config = dict(
    dataset='made-up road signs on poles',
    horizontal_flip=False,
    encoder_head_dim=64,
    encoder_fused_qkv=True,
    encoder_qk_norm=False,
    encoder_layers=6,
    encoder_width=128,
    decoder_width=128,
    beta1=0.9,
    beta2=0.999,
    grad_clip=1.0,
)
Rows from block 5 of the encoder, named by matrix and row number. Rows with one number belong to one attention dimension. Each number is 500 + 40 x the weight over its row's rms, rounded and kept within 0 to 999. All counts start at 0. Numbers have three digits each. After the name is the row's rms in percent of the matrix's.
# v: attention query, key and value (stacked) (encoder.blocks.5.attn.qkv.weight, 384x128, the v third), inputs 0-127
# proj: attention output (encoder.blocks.5.attn.proj.weight, 128x128, transposed), outputs 0-127
v.65 105:511472553484539533484501539472391548489503503519430505472547497477459575472587497512452480445523481496554471533517523584482477535499492485550565477513458481440510525471495524542524445490437541425464497478533550473559504447575503480560520435553494474581523533464520471546584552522528505497474458522453476429409545485463493565497484522446455480509547512520530503541503460451481529569515
v.66 084:518491488469545480451562550517539539466485508527502466533506487563496488470522496531515495505579472461472539450479521534509441436451426516560515469608516533539546520470545498558468556506512543496558528510556538578471499430546504487588457466436466524542528444453429502472514502401554528473514498478497535539539483514495601547522519505430546479427484490543563506482479492441493516517454
v.67 105:470525480510497501492475533546490504510457528565452588449463476465499515443479494520556445519488538491489477471507527572470486542551459528584439440483523406476491434454500501503483505476538535446448455530469603573511443488590448512483531513507460486456454434529469541456484460535528424528526472473459461482482459514526479479496514493546497500589562457570511410489495503450477477457538
v.68 105:555478527531541476512512509479574463450447535470517566540500496486514449542548509559487503476554483553490447542568515531467503474448589503592485451444537546457523516480558489445501508468519518499493507477446578488427461516532472475412472481479473508524500505441475503409484524441534509495450487498480471519497505473509450417477420503570480413554543512565463478568558547506482501462467
v.69 095:428490502509485521511544469520570503532464506470522507527564535507504495478443467494431461450537522550542476462514434591522506589481435498505476540454466591410490550536494499449452474490524474504517584455501540458537443448487534462446532549538512520516512493493518501507528483552516541499416483486534551497481518482465534559489459556516483376497466473527474583481493530430489556440507
v.70 094:442539492571544465560474444499600495517442550563531534363474491525449443504481543401567537576449521512508501495496447477467507473574488471475451509519437472506531495473516515427559449476491457499513471443524556511505488514422503533461517572548492523426504485468484515504513516521509488505583487558470480524504473520538532571492518483523477490477506488506486486495482477544517599502552
v.71 110:477499456480561543443456524522464486571498514504493545464429507521460465487544518455490493494467549523501423507468524506463497476528534495525587488447510443505523507516500572566413531526467445463472486493555479463598477437501487528572499478498464476515473537508584504502531526523509461522408437396478439469463531498515527527500445483474457550541591500557534430477447533493498563478521
v.72 109:620476570410515463495454521501501462520441517504604517416483471521519495557561490475523506525555537538541529504423432505495530484496591479423470537483458475433579517469510521451524479513409492466499500505505514479489495508463473522518509468461493540515459572526612504522487467554552480454506503488502528555521524539560497487570434515505495543505536505480527497489528514559494525492571
v.73 099:477509552526532501446587556519470477479533491495511554515458520495511542453526526460499538471414562505504452422503437600462511493588599459475536531565523521573483446444469463479482484509457490516489520529498502436462550480549507518479452530430391483528493477520559489473467437510536456519408488558514494487480494577527532531520499582503505524505488488516470538541491485479529524451459
v.74 096:466454499523483470536455503443485487545453454465524486531464472551546533539441555500538513589486517465489455541455547538549394478458567474513518455533518502544457559525475566616489518500501524599493508466425479418452506510432505565452496565431532485506513580436517504444515519492506519444553504457500509490575555473531493500516491444468501523494530475502530499526465530511547508515474
v.75 104:533503475486440409513492496480569472486471470517547475520433501426522479560506516491586498454460561519535495554524567521490490453441551456532531475537548433484529549407481471492544482537507472486513536493492552438507493507524470466493567509412519511452475456560552501513495470513583569508529497474472490543500483485496501449515456431541510560429509535557544547554578510452505524583498
v.76 110:574517478509500550497458473477552495477492401500572544523423556514449519539522492510448510507524510601475508503462518472479506529502546513507565525511459511535527514556505530438457571403449479500539477478497488483490545500499461503571505472583511495520498550506527560522407550402487548515465521474565494499507504516530506520516465488437512467469541508486437487524510561625497565524555
v.77 106:443518505452529513408544503507476443477388486483539500534498476576527451472532561568484509507527537487519436542471499484501489531501484423538476511484517490456542441481535488476470479514570483539573533434431510474435526516474528547450482561459507536462500505452441485475560453583556461505472470556555488477534493458485460469462508444500486425575437465528532464495487530440508435459474
v.78 110:535461483464418521507510532478501535500490419466512510527523536504558437471496509495480536468562426487506500420513490496460480435454529462475450509562556471529567482496486413535506479485534470515551554515468453592544404569516500456551542563530475483461576481562478477477510464529499536452481567520564544521534506450490468543474489478380483532438454476469522531523526463470505482509481
v.79 079:493569586421495484495465474546426430463512541527520501512562439553464483470497462517444524449543493504538531484511428464517504561569478489458519538472580439514516432495496471503487458461504514504486597480535541514549526430494535476440451525589497511462510480527513427495563487466475527478401487502576484524462447554513485495461533498455536507530491468533542495467461504488493402530483
v.80 096:543564570490484565428526500445576494627556556442480484504493522513509445569510562506444501437429434501485527550439540502485514555508457484478510557428530559464525500515484521498507425437444464512458494471482538430487551511560493516500547487519541548560539542524535538547498452470501445476489530525507455492528519470501399504496443481466499469501520545505509444544502502485523481470516
v.81 107:489520542496577417506499503472584567536499515516486469475526489569518420423465534519466502505472374478500532504489515390541483482504498508515475533494480480569535491499518555495547385518533531521484486395566520573495469542525484491497492538501498522559499515479427491514453519491540534491511530535485496485536468518511416508491507497445512480417533523530486551519485467456511483614481
v.82 096:523443519449462545514509597502486539456526445448499491568499504536472485497549505451535467448587531525477455485459452578503547550481591530570521487499508505517520535486480467474494507485523495439511544558464550482544535487483496460493516469423450569536500534519520484473492552522525423538460437502480529484444538458462549525553429522589494526578496484523485484482541551433500483457596
v.83 084:516570439488501464507416485492568532486419533522494426452451489462457510503453551509514526502454563436469559522529442460471503489577467490423553489558518527471477439510519480455537519534463456519502507545510586456456515556485442520565475516475545479460517542437487522538475503507493455542569522552478509538463473554496519432466598513452515544436453508512489470438560472510537513511482
v.84 106:536401423499520467499535489497555533457403432493511506465474476507498537522436521506479538477538558466530569443446434455505407476544535567474509481562564532457506451459520432446461538489464462552537579515474466506475506522490517487495503494497453480484484497485469524491500490537522469477426542548544543477517487589504538463555495504490511429508434483449471544553543503551550574474531
v.85 092:457515538492486429525453513447484461485412499436494508578524470493458498493409471533551492490536442512506488552531581516521446485545584456558556558531480467540498428428462538507485529496489547493484483541471602474458583489476496496515485475472525481524519496506590511519478540389517586509518528451510477557446471566476458499486482538455494532477459498527486481521474463466536520547466
v.86 114:498497530558509507506534405526547479494507534500460426541444515429477457467533570537445513489485470454462454544456468434470579518469404498530521477470501552496502553529579487514483483441523493509475502429487516457470471521582521442421469485466490545547480503501512510489483424477505540494483525484555540517539539512493448439478465445424514416478547584519427497540520526540485507563498
v.87 098:550523496504541472529424510494475454463501475566498411631459507564480518516530503450483485481442479439552532510573549409561547499490587511520504561548469453528481479494501464507516520517560491488481527463542516533494530550446469510563491547477503473508540464444474481488532555522514500520518487499519448425447523472490435450520488537524479408464512548445382492480536480479491475522486
v.88 108:513557445517536478494502492525589477512466538574483497415506581449448467546521481506561526473434528544502464533521540499447503509465441532469422503539418427510526501521520492448462551503448525435503487491575562463446475512580498497533417515507532537510502400500452471502494452514563522506518396498469488456480488426490558555467484490526498478497512532499471519477473560538495538534483
v.89 101:554482535456463492482528557488433506486496458441491478524450509451395441513527524495600505481500564554480476477510513498486561485534529494566551511462496444535515501457516478437502467523442536408486486527547591571543544535551455444571532514481439495542508474492513495497516510544502491577554439490460482508434535460494497473616516562465493490481517497578479441536488498536473501509498
proj.65 103:526555452515467503517514522532550495500513480521548476577503466471546423490432547498547518513475536528515498558428436502482565502510487526430424471475555578573479507502492541418485579510577532564515449507543486566456460555433522496478432558496511547452482467505470507444450480478486478497488509488528467552533413507587520464500514503523478506554410538524494508508481542524479478432492
proj.66 091:510489518506468506497461470435433497516526447500503455489514503353489495439486472500482445473394520517524463517504511442475496524552503531478477492431444524520455473551448481562476456472502440460491453487394468512490582551483569486518501540478515448493504514502565508493483492502535505424467525527511490519518541476498428451505495472626452576556482556496492480492537496502506436554539
proj.67 104:490460463482459525539529530490565438509508463439541435587577505538525465563515486501473609464440550495462528521533461482551540501458499463383501502514580559501536583550498551513481484498517520512516555555554448487530532502400510467521499560486537547540486552511524514533477527477449578506523493458498486529491512459445521536498517498445481486465465525414512515497509509549486564544504
proj.68 102:433511467495490490558534487518497519548535477474476456446494493516483569521444486402493513484422487506511592443438481518512487473544551485451537571518487469519529489487500490469556439523506481564492540574483478494548520452485562516587552500545554550520521480503526488539527410514510460526525476441500558443481521497457512601535520522434464525457486461461510558415430438469491451518494
proj.69 088:539509522482521461520401482532461509457533498508454487481437541518469440556516540553520475540507464465514568487468544487416551436506589525462515510563498449541553482432557598462529460508495502489445447564517477472482505500500475552473511442466495510538489519491484553474541536477552493523532529492485454490512539533524506469464537467511438556461548482503456401567511448554562402482508
proj.70 093:492514548447487471474596465580455469454463437485548516574528516569547525582516513547450460418562525418487551504497570518503454498409551492478551479481581497483543547559515502535454522495525578491455599496517475540500495514474514492530469445500466475571466491509441535484449509491476526519443514487534500436463523487485527480522451491476491477445539452487456473503450526502465444485490
proj.71 104:514447485497481496530501495499528502480473450479551434518543436487504540475432528551513550508528457452573495536482499525505533479503530506385371471502559539474477492468531508490525470458460580528448488514480527548470544523472453441439507527508544521501542492518424555518473503484468627513496531560496478522540470475470510551541524492498495433534447506456452562501509440495476488610458
proj.72 100:426517443577504489489549484452501584446542533503396446554482544500536533458505518479533508525541492389509440489498527505499536525511444491547523509514583569491436525482510472570487539468538506513500527475455502517457509492511517497545486497514628495543467443460451541474488547445486546529497478485489431421529530489447541555438566503507489484488465491531411507484471466459516469519476
proj.73 090:509533461490444483561507466556518524539498493531487439507509520505510479569380511533485484459595437531537576573552551464505495517460450527490463478549458503426520604538542567529514522463553513529559464527444508499486479534448529531523500440551529473459527533463463472517577491455494553511503472451446543466538547485477461499505475466455488554499507506506535415555490520484505464575538
proj.74 096:503552468469502522428518489495521499523486585539515474486472574464446484454556455526409552449459453537525510484535479476501542516526518532480498618438485485451575429495521439465489408501504523466501540572530502545526530488524481467540466469533452522490467445516474533537479449506588461525479464556494520470540478539413474546528460503517506443453465526518555507502499543507406441473526
proj.75 098:460485524509496581473493573454449499478470564465546558493578502558463551436438519481428471508540512472484485495539448474545531529555526509498476521420495568518455449596575494540521535479534514522469543486566467560498515504507496503542444509580504477533512508453500546542474510540478424532466538509504517449508529572485535545450573568484520504558555471515554427453465514487513476467472
proj.76 108:505462516487521476501510548538447504500463552528381475490515508503495544452518503480546523512542440344531462514502510509498488497501471509491452521446426479458456511412516472543479479591508460527440474471458499501487462535549540485445552552447553509482401466460558512542564426507510499491467473525440499475490447458433513538506505565526495503506494476503516580501527415462515467490492
proj.77 094:505500482485496469502439454497495514522581481523462507485411506431443490572438485478547481535475486515453537488526558505559475495549531492491451494480483564500510578465475593460529464478471578486433497547489492518562520439504502477561471435535536470552482549554562467462439463464484491477500494445496559508507537527434609532529471529465469435395494478529511529521535436502544501518491
proj.78 104:502516490568576481485453505507470527508539596467480509498504490448459584479505487523522464499428521542550520563529529501477496535524487536612508500482406512501423506522549510468513549541482479434501420461496539440473549416495520535449498454425523499571495483464519466543465476433489438543512523473504503479469504527509547435481547565622476519529534520512506436493482499490488514535549
proj.79 083:563457440580541497446504534462551589457541456481480522449529540481522478521423538517533522530499542532517519519459520489521459481467542474559466471506379570514424524518508544482447519523434531515491432492473472555481417519460514530604525484460525497531540553544566545494469529505490441534540512503468473477514544474485501432492524447505494469508497499510435578537533455489545493437527
proj.80 098:473471471543529416552511478509472508392431463535455564537487483513552531486499470442543542546567516503490412470506418526526551472486605484487505502558481464453502494475492557446529519500454558518531511552531500556490442494438526464518403516516487537517520503465496484468557494531501478480523413496471500506480445534489578466466510542484553470500494432515504570440499506532411529474526
proj.81 101:541507502516442564459480479553488448458529503481515529506437533492540599564497534460445502463484547551483451519497471509477491505474569565449531509479480452527419471528499391464479544497480474529521489502513482471491503468438531510524431504525505448454490531509537586497482491495500338486502422496512505472497513475449528494518438463545519499566500440546491478449514587543490513431496
proj.82 093:494540494547484429528501405514529479597465524506494447503449464478504464512454462551512521494473506549513497473497526485498559450545405453467458486519563567446477496488548570527495462522542565546463444500522508502406495500536508523490542478517550465511505474531498435474588468484449579496545493517498458571528535534477485510448552513511435515466478527448519512536473410464547518564420
proj.83 080:512402542509460547581566562520411478512550502462515591526547525499497474535545477504489511493556482489506465456447506529490539475435492503616499522491462439475493509510502504555469524427523493522498530494493430553527432484478510438461487457563475508483503439549530504489495502454483507461425519383516487556505497491476546542514492421566518506593558491478478498543504475454489484472530
proj.84 102:487530595508484498501466506567458531583601560518440473518502519513425509442490455506490500497473449458513507531572598524457510488501408420586492557523380463541539505530527498534538470506546501472540458495501501496470496508538506554532544484463484506535473500540542497518485560450463517484499471446543496561529550435504490454460474474467506566486544469541518452461510471492508424515472
proj.85 098:562449488441482547483523518515481525470560552533459517430530463490563527487516492483406516491496503517498482508511428509473539484502471520468490463472500536497484510617480458536512479557509484484492504510524412522550475468515551504523500512554482542476469488515476464492521499611490404491468565526515442446627501497550531585546544503553557505550456467524454508483529590499451556484538
proj.86 108:500507492528534471508462492481451461513510414521487563458536514564523524545539479466551477525529464559470530498536549507544473486511598464405525543475454503540554455410495478454502543553437476503515541593515499499557549472447536507520481519527515482474499476447503491496534477521488472511547429479473528488529447469460464525517448519565511521506524352526597511444488451474496484432484
proj.87 103:455490550477487502431534488522513579508472477418455629354534555552519529549513501555533497523493530472497436516484436535471487506476447531472521421437496515496462486542506499535485504517455482504521531463522503552503503473501541534466498501526534467456506523558484549575407452538502453491521480492507540576589455542483502559516528468468483538500532478533523558537447495494464539517545
proj.88 102:470448513527462511458522487523467488507443445459496474586406474550552524481498504523498487550534481439516499444465504479498547509450590463489531417414580540499501541452547528556559464488500473547488500523447505552532571472389486503526558534539468503476442532492506552510480510505433529524476583539540535532429487492471485501591457515460491529535509452459507480517482468468493481434529
proj.89 101:481480450501505510454505436486511469510433557469515541525628469553523494496486486514438490540493460523503490562437488508485502508491493505446450359478525564474467555518481580540551502509581498575491488491502476494468459458447512537469513532531594533452496546545502451451449533449470574461483523538527472510511493547496505551443500497557440482529509529451502545450508537418504521534491